{"crop_scale_min": 1, "channel_attention": "se", "stem": "deep", "max_steps": 12300, "batch_size": 256}
Rows from block 10 of a small multi-label image tagger, named by matrix and row number. Rows with one number belong to one channel. Each number is 500 + 25 x the weight over its row's rms, rounded and kept within 0 to 999. All counts start at 0. Numbers have three digits each.
After each channel's rows are labels from the 100 images, of 14848, where the channel reaches its highest value: "top examples" is what is common among them. Only what is clearly more common there than usual is listed. The data: flat shapes of many kinds, plain or patterned, on busy backdrops. In brackets: how many of the 100.
# convs1: grouped (24 groups) 3x3 conv (model.blocks.10.convs.1.weight, 384x16x3x3, each kernel summed), inputs within the group 0-15
# convs2: expand pointwise conv (model.blocks.10.convs.2.weight, 384x384x1x1, transposed), outputs 0-95

convs1.166:488502478512481500520491523432496521468507485462
convs2.166:488527506501525532519457503485515511512506513480468501508508550528503529485557521462517472436454459517547484484503510477488485486472512536503487470533474530530487520531516524494505496482500506480506480508467498528487466513507520484475472482487460446497484457498517470503481472567535471544
top examples: hexagon (37); largest shape: hexagon (27)

convs1.92:468460527465514490519492521446505521477500501518
convs2.92:509481533499492525480537495491534466481519485516509511521451514488464494494501536493482520484487530525560520513492460510494496493476467510535488530469494511482511489434453516509488482488478490484488492451470551477486474475514509511487499516507496527494502451486591509472561457480479499496
top examples: semicircle (63); largest shape: semicircle (33)

convs1.159:485518544510526556527484513496472509513471475501
convs2.159:480501524481527468501459484504468509526571516497514572453508518516486542481499506507491514527510530485492496482485492497513544475504464451547496490470519510486487484511540543494506536465495529526474475480482504513490493487455522514504526477519482510473563434470464509490452474499526497475
top examples: count: two (45); triangle (42); largest shape: triangle (33); semicircle (32)

convs1.29:498536535490470492478476505486502553478502458492
convs2.29:492521485439492484512481531499512535501496527472517547493522488504463517528511483498512488455502502476473520499469494522472499526490499466468515501497506474497495514539520492510468515491527489470516490504512483493494540482539526472454471508520498514482517463498503487484496488477468536529
top examples: count: two (42); cross (33); largest shape: cross (29)

convs1.141:512506468484499469498472542533458504523464516497
convs2.141:490529494472528511481479511490477531492475464501535506492500474497511508501497512533495492479444513494445503521508456497481485489431464538487518500481531468518498489504494465504475505493511504494496498475522528513525498493462496454522512497527496490486475519490483519479536520481483495523
top examples: count: two (42); heart (34)

convs1.349:462510493522499487487487506491517438486478481453
convs2.349:534521511515496491509473524470486501495500548496502495536466533501462511488490492512511511537504505458524475488526490489488502511505494484515536501499502459493596491495490501527496493524491482489484509526470508493502491485489536500453551536520485487517493502522503624481505577504437500490
top examples: green shape (100); count: five (60)

convs1.348:477508487517504499522529440479472479485509492456
convs2.348:472466501507501501532478519506511514479451456508484474472469486510515505524493544499513483492493477492506497509472509462504493513467462522511475490506484501440474527497464483477513496490564522489501466475482495479499558518506500497474488522528489459491452491508508468459519500496493518526
top examples: green shape (100); count: five (56)

convs1.222:492510514510515491483461490504537540538459533486
convs2.222:498476517522491505541483516522477511526483503488480483505474499530525546485511486489514469458521504500467460522491458508469482514459496516514493469501501514477482495525503471463478489474461468518543510460470489496522457470487472543488495495456498501508529511541496521493522482536427463503
top examples: tee (33)

convs1.382:486501481506521460462524494487498458506514505444
convs2.382:532510459525530520456485510488513468517493508435484539505451527511543468511502467502512489505496514464515489508534469509510496514534491450489484504498544531501487496501519519524476489502525512514512517482533470462482513470469516497504483492496533530482453490532472454496543515471536464511
top examples: hexagon (40); largest shape: hexagon (29)

convs1.174:529483539467447469478525522486488500497509491518
convs2.174:541517497484494487478523497477571509507496493473481513472528515497505519500501443493488507490468495487490532536474459526524531513474485495509508457504480486571499516468516444507486521481511492507488514537453503532490466484474544488492513506473472484487479518494505495505504495488468470451
top examples: hexagon (52); largest shape: hexagon (47)

convs1.151:473558472519506526483501518491506502494542467480
convs2.151:499469464497461494485481495504503562480516460493484524486501475495476526506526546514468480434458501509496478498499514458520480540471495506471486492518480485473508519545512452494496480499492510503449449471575469488476468487539486496470527502484511481518476544482511529511478473509502478477
top examples: count: one (53); its colour: white (27)

convs1.168:514491501480478495491520522523507534439526540491
convs2.168:463463481522499464475518493528493505500457471527492498474509482545551466463485472522475470504476513480498542511491510503534480466471540493490517496465474508588494502531509546503501510494522476502491551502505485499575483485482529522496467437527481476505509496521496494505524477464494482492
top examples: semicircle (34)

convs1.56:506519553493485523489540521511484485524495525456
convs2.56:479515451548486516527517500565483486496511515528460521492495533477526456484511481551519525479512486502512529533492490521543467485466495494531507490521530518495499482483475472519455537490497492514526486505426477499514524471487468488483505535459494514518503532497502446485506492510510496517
top examples: count: one (47); its colour: brown (28); largest shape: ring (25)

convs1.350:458529493510482473507499498498516465500513504433
convs2.350:506515506530597474485549518512530463535481490515528467464468475478534482479494493499507498498496509493490499486495529441460487486518484495485417489506478481500415502482548517594492465477484515497484513495475499472508474491535498482513552435491535498475546492502514483521453510480493489492
top examples: ellipse (44)

convs1.90:495488507489511467514495488509473491528494499579
convs2.90:480485488516475505477501487513515500511532496526476498452511525534498521482514483472486477542457520503489531510483489453518533496524514496467497501484513485492520480477504463525522526464476479474478518526491472468479507512495470490502519478474503530470460522508505498512469463485482487522
top examples: tee (88); largest shape: tee (31)

convs1.336:520523496460494542506513505501445529512511522528
convs2.336:494514462527528484515525507536492518531481495513518543464517493507560538505476522488462513486530510451530496485452505459467480461484551496506500471514465497496502512516536502524578488489461491446507516505528524515474510518535496510493523527497468516482493492499501521485508456459505473464
top examples: green shape (100); count: five (39); its colour: green (32)

convs1.234:516503486518478487464518524473453524507539515468
convs2.234:507518428544506477506492468502499521498482458507517490522501535517534517482512495481532501477516478505485547480526509471515492512540466481501485537504498494526519478506469492535546532507489439484513468480481508487501506581515494474469484560546473500497495488463505479506523505591527484514
top examples: ring (62); largest shape: ring (46); frame (34); largest shape: frame (26)

convs1.165:462517503499463461489466524473506484514515454499
convs2.165:505527476521526520525518513510499484478481491470475542546483498474489538516470468484476508521466518468449462520481513479493498473516468474507499513468511499459487525520509456457490485556518528482507553456494489530536481517482531495482514508478502486492506477525507486506525549490525489504
top examples: hexagon (46); gear (36); largest shape: hexagon (35)

convs1.124:448522486494484497474483486474489472540499462523
convs2.124:487496464496479469450493473492491495488472471503472479485513517490572522471533486489468502512490516490527476517511506501467500507458520536453461514545494474514504546479479532489504480512453524492522485463459499518523473465531440470506504546502483471499488489519499476482555466465518505482
top examples: semicircle (97); count: five (38); largest shape: semicircle (30)

convs1.296:497516497487484498547480507506528509516527561468
convs2.296:485511508521462500476515540487494526510524450493495459456503501483558495530477518473496558503499477489476452476483515507541543478528496487523495501505504510516509508488561517521485509468466464533527399441488492507512466466465531503453498454478498490479473506485478508511508471492482485463
top examples: count: one (60); semicircle (40); largest shape: semicircle (32)

convs1.380:518484469504471464525462451500474497487483475492
convs2.380:460489513518571526486519464524504501477509544526486495430491532549499497496484546500489514530480475451507483546470496523517504510513519502457527515516519516544478489540536512524498453498477515488497491513511488520503498537496488477538491497501477462478501490468487520510496486459498521480
top examples: crescent (40)

convs1.17:487538487504478480465462463477478518475467489502
convs2.17:494500544525499505547478524489507506511471512500498480508507521490463499494508497503460446507489525474478508498513480478500521498545505460474496528465532565495534532514501538515484487540510480486478500441528509504492526520483479476505502530493511493514493537516478530479481480489467481511
top examples: ring (33); frame (32)

convs1.171:433515516483511540477507500486515498490540486491
convs2.171:488493488547599462473493497479529476477513466504536511537451474475532457533486449496508517462484508501438534489510483529515501479519458446477525493536501482530497533481506494477509437545526457525522512559521495483520487511500544492515531499501467489456494525481503487505542513471495490479
top examples: hexagon (36)

convs1.18:508483491539508474511473542490512444480515515477
convs2.18:509477528502533523498506551486481511505483505484492502470534557489474488489505514429485514501447487511497517472479534509514523478489484464484517465446498515484491480457508544507508464488497497494487467457478491507548510510482513481486393481527504481453443506504511519523470502499464451458
top examples: count: one (68); flower (40); largest shape: flower (38); star (32)

convs1.2:508477488446529471473500497481546471498477503495
convs2.2:486516514484516501536473537480483484472492524550504513526477489500553480520492465540488497477481478458486472479504496481507466519509496544519540516492463467515510502498464462492485498504501468500495496453488496484521467598438478521499472500513488502488503430489506495500505512528485497462
top examples: crescent (69); orange shape (52); largest shape: crescent (28)

convs1.142:483496495498493450472464483547498450500495500508
convs2.142:509497474500509539537531506502494473521521532514566476494515480504494506461491486485516493485494499520511478569510494504495494505511515516485507510504519451469492528513495554468508450496529494463479479499517525458502486470545492555516479469463523478539510516498513487517499497456517433557
top examples: triangle (44); frame (32)

convs1.7:501451479518475526516508456501472544481509489509
convs2.7:505467454523495540469544499497484474505515513495456492482505521534528490483493504523532516465447474529524509525479433513516513550530499508497499496512486470531498486525512516508529451506505452519509503481494508520491471496454511492515523513456475511490509521516495505482473467487496529441
top examples: ellipse (58); largest shape: ellipse (37)

convs1.118:484540442509463481485507516477493472500497467497
convs2.118:523522485485492505488477507510528454490524478529522491489507471495467546493450496495465506479487479492554494501460504522476479479527601550519531480468477458466499491440473540505499489470482446514461504481497522579515502586515501505489509534498486518535496505465479506508514519484480510503
top examples: semicircle (89); largest shape: semicircle (27)

convs1.122:495524526501476525470518514495513485539508443529
convs2.122:491476491469502497483496481492488496449487471407499480513464482555499453488527473508489446483479513503498490475486483507515483507493543512519482513543464508464488497489509527539492519459459491505516514488465501464483498486502492506506507460499495499497498489471501494491501517474488505572
top examples: ellipse (86); count: five (40)

convs1.306:495497507494494485493473431492450493516504525524
convs2.306:476535481552493481489531549494474522507526524501504596483514501503530512526508461506509504513500475487510513448445527486488507528508460548478484511507515505464490470541520507497530530491470499500500472469500560455541480492488504456509540483514485509530523478527479455488498494505523476528
top examples: ellipse (52); semicircle (51); largest shape: ellipse (37)

convs1.116:480525445493549458503508479513523487496484501507
convs2.116:452495483498496497502475531503513501527514492550464504527443460499493500497515507477504508514503506455556523497514474522444460491516473556534453468495495423493457534499538468483493459485459508506524467462495475496556530514570489492493493473496486491546510532460491488506500542492549449479
top examples: ellipse (65); semicircle (37)

convs1.345:502505523585516506503493509502488521489496467503
convs2.345:448518520479467475536516492494458536507529503499534484497524498455520467493494528480501497503483488467447549487491498468502464574495487497493496527496485497517482483488498509518493503499486464488492532482481491481495497468491501512501497501504485502498520507460495490511498478460479483494
top examples: green shape (87); arrow (31); its colour: green (31)

convs1.138:478483536523501517501480503531547471478541521498
convs2.138:454473530425447503508515532488494492454486473480476518474503519494473490526517474453508500512492487526490505470484517510478518512509508512481503519480517517502500518497508512513465482497510497473517516477502509479501497492484473517529532473497485448485500494504504493456465495525437431543
top examples: triangle (40)

convs1.66:470526515526558516498524504493501498488525530540
convs2.66:502474523528514454537492494503478507465461546466495469497524471488472470449509533461483488491483519501483496527498518527452472507528505512483515494487478518548484509492480498432519541500455499476500475497464493512532472449500450492473513480505498505459487519552525483514475484487487547497
top examples: ellipse (73); largest shape: ellipse (39)

convs1.155:475504483453480467492528509486478477455518519476
convs2.155:476500531476486479527493471526546527536507516459482504453483529513462472517506531495534494480460486502512452509501506510478534500518518495506523503474528506466519541538516527479528474479520472503488495505504483467517458461520506485530532506502480514469447461492507502511456489490506516471
top examples: circle (37); crescent (33); hexagon (31); largest shape: circle (28)

convs1.292:515482506464516520451488525502505533489552505478
convs2.292:466517486475457545518531479471483507523520495475478516508496473476519476491497518490472523466514479456535549501543509484505457488494544469522480510533490497508498488468482516483488471465523490510532501462470469499563490474498490494496512501486464454480487473496502492498455473507445465485
top examples: semicircle (42); largest shape: semicircle (25)

convs1.238:537501492466529512520484513507535500523467497551
convs2.238:493531491482514487484542493472499537496492479561483481493539540523530475480493483488498527505556487495461512480485446515518550493508484510519488498469529470496503466506495475489510543516511482479465511511517546487459472501518519498507506542479497551521444531479465517507518500513505504486
top examples: ring (59); largest shape: ring (57); count: one (43)

convs1.376:485516486502504536516554505484522513488491525445
convs2.376:511497483519531528493519491413470522492494504535505533530531480526492487479507506519483496496517479510515517495486481505486499479460450497466534483460450450508501514509496504531472518501506511461499484473477477511491457500495476541517502508508502482474497480521486503462538506499473511453
top examples: hexagon (38); drop (36); largest shape: hexagon (29); largest shape: drop (27)

convs1.87:532487481469524459500476513487547522495532498477
convs2.87:511508508495485499519481481499546510492473461479533476525516481513481503498482516478541545480480512522543500484502522510578487537524524480547536487470493520515502476494518467464496483482496472520494481549501504451475502517452512494478491502472473469462541469472491520501499492479513537476
top examples: semicircle (38); arrow (33); largest shape: semicircle (29); largest shape: hexagon (25)

convs1.316:489504497518515533493464483527443493528473473519
convs2.316:474523486493504480472511474455526481536480481518473484463510466524486470481500494496458540459494511521474530495505529510471511487560495458531491465481468488497476514518497484532523503535583518479496495485483478512507498471487541495575512465487496526475476489502517473460522496490556504464
top examples: triangle (81); largest shape: triangle (31)